python train.py --encoder_arch="convnext" --model="contrastive image-text model" --loss="softmax" --encoder_norm="layernorm" --encoder_layer_scale_init=0.1 --encoder_expert_mlp_ratio=1 --encoder_experts_per_token=2 --text_encoder_parallel_block=false --grad_clip=1.0 --steps=11900 --epochs=15.6 --lr_schedule="cosine"
Rows from block 6 of the image encoder of a small contrastive image-text model, named by matrix and row number. Rows with one number belong to one neuron. Each number is 200 + 20 x the weight over its row's rms, rounded and kept within 0 to 999. All counts start at 0.
After each neuron's rows are labels from the 100 images, of 14848, where the neuron reaches its highest value: "top examples" is what is common among them; "patch colour" is the nearest of a few named colours to the mean colour under the peak. Only what is clearly more common there than usual is listed. The data: pictures of board games with random positions, seen at a slant. In brackets: how many of the 100.
# fc1: MLP up (encoder.blocks.6.mlp.fc1.weight, 384x128), inputs 0-127
# fc2: MLP down (encoder.blocks.6.mlp.fc2.weight, 128x384, transposed), outputs 0-127

fc1.364,193,198,226,213,207,209,241,184,198,153,202,171,214,215,192,222,215,200,195,169,193,163,171,232,238,217,183,177,193,190,194,200,180,162,216,202,185,183,229,214,169,192,200,182,202,214,179,187,195,157,205,207,195,186,254,208,199,200,216,198,236,225,194,215,189,231,199,169,199,194,197,213,182,202,204,188,197,182,204,218,199,215,204,212,202,213,212,205,175,157,201,215,197,202,198,195,152,213,212,198,195,184,158,184,199,244,210,222,199,192,193,213,202,185,210,261,219,224,190,213,172,205,250,192,207,182,194,195
fc2.364,196,186,171,197,188,215,183,183,206,197,202,239,177,194,227,232,221,209,200,198,222,248,222,189,152,164,208,204,174,222,210,182,213,210,169,200,192,210,227,211,161,200,204,202,202,213,174,175,201,180,185,232,212,180,197,210,186,207,191,168,238,200,224,205,193,212,166,196,173,198,207,243,195,196,183,196,198,175,190,192,202,210,178,226,228,198,188,192,172,172,199,184,204,208,222,191,180,177,224,198,205,183,215,234,223,217,205,208,166,204,219,221,198,154,165,231,197,188,232,179,224,179,209,172,181,223,220,194
top examples: discs in an upright rack (92)
patch colour: grey (95)

fc1.236,202,223,135,231,203,212,202,230,212,211,210,252,218,193,195,184,240,166,181,206,219,224,202,146,244,204,194,206,185,157,201,194,196,214,198,178,208,208,186,213,184,233,210,201,186,173,244,210,229,211,176,259,179,208,192,181,214,193,193,202,191,192,190,214,199,204,206,205,203,169,177,183,174,210,199,217,184,214,183,163,182,198,191,218,207,171,185,201,171,247,177,187,209,201,201,222,195,178,189,188,213,210,225,188,186,219,208,169,203,216,190,183,201,197,204,182,187,190,200,172,211,196,193,202,183,211,194,189
fc2.236,208,178,204,165,211,226,191,173,198,222,205,204,203,194,194,179,207,207,218,240,194,220,213,155,208,212,215,164,194,190,166,194,255,224,179,164,240,176,216,202,183,229,216,188,180,203,215,173,180,188,189,226,201,223,215,198,224,186,224,171,223,166,209,185,202,221,190,187,161,204,185,232,200,200,205,218,189,175,200,191,191,234,208,238,215,178,214,202,198,223,200,204,220,228,195,190,212,174,214,201,206,169,176,197,220,208,198,188,177,201,184,233,178,195,196,209,195,193,223,159,235,206,207,204,227,202,194,158
top examples: discs in an upright rack (97); second side has more (74); nearly full (70)
patch colour: grey (84)

fc1.211,204,169,173,227,203,213,210,195,202,198,187,190,208,243,195,187,196,189,220,206,174,198,165,227,204,207,198,164,257,204,196,204,192,219,190,191,215,213,202,176,194,197,208,178,178,245,172,158,186,208,162,190,232,207,201,205,201,214,195,180,216,198,189,258,194,232,188,182,205,198,194,191,211,205,224,242,192,175,189,153,207,221,208,206,210,211,184,197,226,203,211,195,164,183,206,204,162,194,164,197,180,179,203,193,177,210,215,219,223,181,230,208,180,179,207,208,207,194,186,162,216,228,214,221,173,226,219,195
fc2.211,192,199,204,203,202,224,206,207,206,209,227,189,174,151,192,213,223,172,230,193,211,214,199,229,229,167,165,199,199,178,177,197,199,181,229,198,222,191,222,188,187,162,181,202,189,189,193,226,186,194,233,192,224,242,170,201,209,201,201,217,206,216,185,218,195,203,205,231,217,233,222,173,157,190,212,215,215,207,130,199,210,200,218,207,205,188,220,181,223,241,206,200,226,208,205,208,183,183,199,183,166,183,172,176,184,185,203,217,237,207,221,198,222,182,215,180,194,196,210,180,202,191,207,146,201,192,214,212
top examples: digit grid (78)
patch colour: pink (60)

fc1.137,198,168,235,187,190,218,254,205,207,158,181,162,188,201,215,212,215,196,211,203,176,208,174,241,145,190,176,202,224,263,183,204,203,176,200,209,192,193,200,217,175,209,204,208,183,192,159,201,216,223,223,146,212,182,279,201,190,203,192,195,219,197,207,185,204,220,190,198,190,181,203,193,196,208,200,199,218,181,202,218,219,194,206,200,191,183,243,199,195,185,229,217,181,224,199,176,202,212,197,198,203,193,160,205,202,197,207,224,186,195,210,198,199,188,209,182,220,197,182,224,179,206,226,190,194,191,202,191
fc2.137,207,188,178,197,189,217,170,189,213,213,190,203,186,195,218,191,187,226,221,258,207,220,219,192,151,217,221,229,202,201,203,194,223,212,176,181,218,191,244,206,181,194,200,219,179,183,181,150,206,191,179,194,175,187,212,204,191,209,190,134,218,182,221,165,197,229,182,161,188,183,209,227,191,189,200,201,190,196,193,206,202,225,202,222,247,166,196,199,193,164,204,172,190,206,211,184,180,201,220,205,232,190,241,204,207,218,193,209,194,205,201,220,192,179,195,219,193,183,217,174,202,228,235,168,194,213,215,187
top examples: discs in an upright rack (90)
patch colour: grey (91)

fc1.377,183,183,199,221,214,205,216,193,197,198,191,197,176,210,175,165,198,187,231,210,193,180,193,202,210,217,168,183,177,166,187,244,186,208,194,194,196,189,233,237,197,152,203,193,222,225,199,226,212,149,193,225,221,133,231,154,196,137,181,212,223,182,174,203,194,249,214,199,199,220,198,205,190,207,200,179,205,190,203,193,185,182,224,221,201,199,207,212,214,199,237,202,188,188,207,169,206,201,218,207,204,202,200,210,218,198,194,213,219,205,216,202,206,189,204,204,176,198,195,189,234,178,241,200,183,187,219,194
fc2.377,194,195,210,185,194,173,198,205,204,205,220,208,223,207,200,181,211,195,203,173,204,215,209,229,221,228,198,180,161,212,214,200,191,181,202,204,208,187,209,234,183,176,193,178,224,202,181,254,197,206,163,215,188,160,238,181,169,198,191,169,210,217,167,198,192,176,207,220,202,223,232,214,193,203,188,179,203,197,219,222,207,180,205,167,226,213,184,194,195,213,217,202,245,213,195,193,212,185,174,215,242,194,158,206,234,209,204,202,178,178,245,212,200,219,174,206,198,190,180,210,190,220,161,181,186,226,247,229
top examples: noughts and crosses (66); nearly full (66)
patch colour: grey (87)

fc1.274,198,229,121,220,192,200,189,198,212,224,194,255,177,199,198,216,218,166,178,197,192,221,196,167,244,161,195,215,188,208,183,196,195,230,216,207,226,189,176,196,199,232,204,196,177,203,243,190,223,221,198,200,191,186,211,192,186,196,199,186,185,204,188,201,223,204,208,221,211,180,198,223,177,198,200,217,186,198,206,128,176,223,191,204,198,199,209,184,171,214,202,211,193,199,201,208,204,189,183,172,228,205,236,202,200,195,212,170,218,212,205,176,204,201,204,167,181,166,188,176,241,175,186,189,200,201,200,191
fc2.274,208,169,207,162,213,235,196,168,195,217,168,164,179,167,195,195,171,211,201,241,188,192,208,178,217,203,233,157,208,195,190,197,244,221,188,185,228,194,251,190,190,237,201,163,176,206,223,198,158,190,200,171,185,174,208,202,208,198,225,186,218,185,207,196,199,217,178,211,178,215,201,232,194,188,210,208,172,171,186,176,185,231,203,240,218,196,213,201,194,208,198,193,180,241,193,205,225,169,226,192,234,193,182,208,196,207,201,208,166,195,189,222,186,201,212,182,196,216,215,178,213,203,215,212,211,195,218,181
top examples: discs in an upright rack (80)
patch colour: brown (41)

fc1.367,191,218,190,198,199,191,208,194,209,168,219,229,166,203,199,204,214,191,222,177,203,147,213,198,227,219,193,185,174,166,195,210,182,205,227,209,196,192,241,222,198,182,206,193,193,218,212,198,213,137,194,230,192,195,272,178,228,214,188,190,263,207,168,215,194,233,206,189,216,191,192,231,207,190,208,210,173,180,202,207,189,202,210,174,198,202,168,214,181,225,194,150,215,190,204,231,214,229,214,208,211,196,191,199,201,189,211,175,217,199,203,214,200,187,199,206,182,216,191,187,193,208,224,179,234,188,185,203
fc2.367,199,188,202,201,206,203,208,167,205,196,209,211,182,215,211,216,228,198,194,183,197,218,210,164,201,166,214,183,158,208,198,204,201,198,201,192,208,205,224,229,171,186,201,192,206,216,153,206,208,198,179,250,196,178,227,186,187,218,172,182,214,209,188,191,201,174,181,210,185,199,205,225,161,184,203,208,214,185,214,214,204,207,165,218,211,205,172,192,196,236,248,164,255,203,209,211,193,182,204,190,235,176,180,210,206,204,203,215,158,173,241,205,201,200,165,222,186,190,213,201,198,193,190,196,167,247,248,198
top examples: noughts and crosses (83)
patch colour: grey (72)

fc1.57,194,197,214,184,201,200,213,196,204,218,206,157,210,255,193,218,193,213,254,199,192,221,188,201,187,201,229,185,224,242,181,184,184,231,215,185,208,230,196,200,196,186,200,138,181,224,213,178,167,174,200,192,227,222,205,206,213,219,214,190,221,165,199,234,194,216,215,148,204,198,197,207,202,214,208,230,178,196,199,190,202,198,229,199,205,204,176,197,198,168,174,145,167,185,201,191,169,205,181,190,176,200,199,192,180,210,183,193,233,200,217,208,195,204,202,211,209,201,174,181,183,210,237,214,170,219,187,206
fc2.57,202,205,171,186,210,206,193,211,202,200,202,199,206,147,195,197,261,209,194,150,216,206,195,203,191,170,178,222,199,202,176,228,191,165,214,174,198,178,213,191,172,151,208,189,200,183,195,243,194,200,179,205,206,241,158,208,212,211,195,257,192,193,218,183,204,194,193,230,221,232,210,185,201,207,208,216,218,219,162,217,226,189,232,206,203,182,206,192,201,208,194,227,212,190,205,221,196,200,193,199,162,196,195,189,172,186,210,227,208,195,249,198,215,230,214,209,202,172,195,180,174,197,218,174,175,200,199,208
top examples: noughts and crosses (71)
patch colour: grey (77)

fc1.204,194,178,208,166,207,210,195,176,216,185,216,167,235,190,227,216,215,202,222,218,185,222,192,193,206,216,196,229,209,263,198,211,207,167,203,203,199,179,234,218,184,179,202,205,202,207,152,203,195,166,221,216,233,180,251,193,187,199,192,187,193,158,217,203,191,186,184,190,188,177,202,243,177,208,204,183,155,198,207,200,235,195,186,169,171,185,240,190,187,235,217,205,191,207,195,203,208,173,187,200,201,219,177,216,213,167,189,206,185,215,157,176,206,189,212,195,185,203,200,177,191,190,164,208,217,186,214,200
fc2.204,232,193,164,205,218,228,218,191,194,201,184,203,226,229,207,207,211,159,192,221,223,184,217,197,201,177,201,203,209,190,190,206,193,201,213,196,178,217,213,188,154,204,196,213,201,215,184,136,232,221,151,241,212,175,173,194,163,235,169,173,196,198,219,182,202,211,223,169,187,173,178,174,175,181,218,192,227,198,227,222,181,202,182,236,213,225,210,202,204,237,220,186,211,200,202,220,182,204,217,180,228,198,213,193,183,195,222,212,190,198,222,174,186,191,201,210,212,164,201,182,196,170,179,206,185,217,217,209
top examples: noughts and crosses (72)
patch colour: grey (81)

fc1.353,194,177,160,216,228,200,186,197,198,195,194,222,171,205,175,185,174,182,206,211,191,180,164,207,193,195,161,244,189,208,177,180,210,182,193,190,196,176,183,207,185,199,206,173,199,203,229,166,202,200,196,219,172,216,242,224,178,187,217,197,216,197,155,254,212,204,233,178,199,198,178,177,211,215,208,192,240,198,196,168,190,189,229,207,197,208,225,234,173,192,240,226,165,195,207,199,177,215,197,203,181,196,202,195,188,208,201,214,196,195,215,204,193,182,203,212,202,232,204,229,204,236,195,188,223,195,264,201
fc2.353,190,181,189,197,198,191,217,191,191,210,193,197,174,171,203,211,198,210,166,184,180,166,230,172,228,201,211,234,185,203,189,213,184,222,240,197,231,225,197,220,186,197,201,190,224,208,183,179,186,209,190,194,194,224,221,175,231,236,203,225,196,194,218,205,209,169,208,194,192,180,212,189,154,185,234,213,217,195,220,236,169,190,212,221,203,194,198,182,226,217,225,161,212,209,213,210,206,195,213,200,205,186,218,188,157,193,187,194,191,197,226,207,188,189,205,201,195,166,242,213,176,208,201,135,166,237,239,211
top examples: noughts and crosses (96)
patch colour: pink (50); white (32)

fc1.85,191,206,193,215,219,197,222,186,202,205,179,208,202,223,189,230,187,201,191,164,211,225,168,190,208,209,203,174,234,183,179,177,180,162,194,201,209,216,223,192,195,231,207,177,186,237,232,213,195,244,205,223,195,176,204,191,212,206,215,191,193,234,165,211,188,198,192,201,219,182,190,204,180,204,207,204,190,172,190,193,186,234,197,221,200,210,238,208,183,220,194,230,194,179,215,182,143,217,200,188,210,148,194,165,173,244,196,207,237,192,199,200,189,182,202,203,224,201,203,178,188,211,222,187,167,250,165,200
fc2.85,208,201,188,209,186,212,204,198,176,192,215,218,190,218,219,230,200,166,199,179,230,202,207,195,185,168,184,178,161,201,199,194,189,212,210,226,226,209,236,213,158,203,214,200,214,218,158,190,196,180,164,242,233,195,172,206,161,218,186,185,220,218,194,250,197,217,194,194,181,202,196,202,185,188,203,212,207,182,184,219,232,182,176,204,212,219,183,180,201,224,218,194,251,200,211,203,157,179,208,204,198,150,189,201,207,206,217,196,201,192,236,194,209,182,175,222,201,177,227,177,219,167,187,179,202,224,230,211
top examples: digit grid (54); discs on a green board (45)
patch colour: white (40)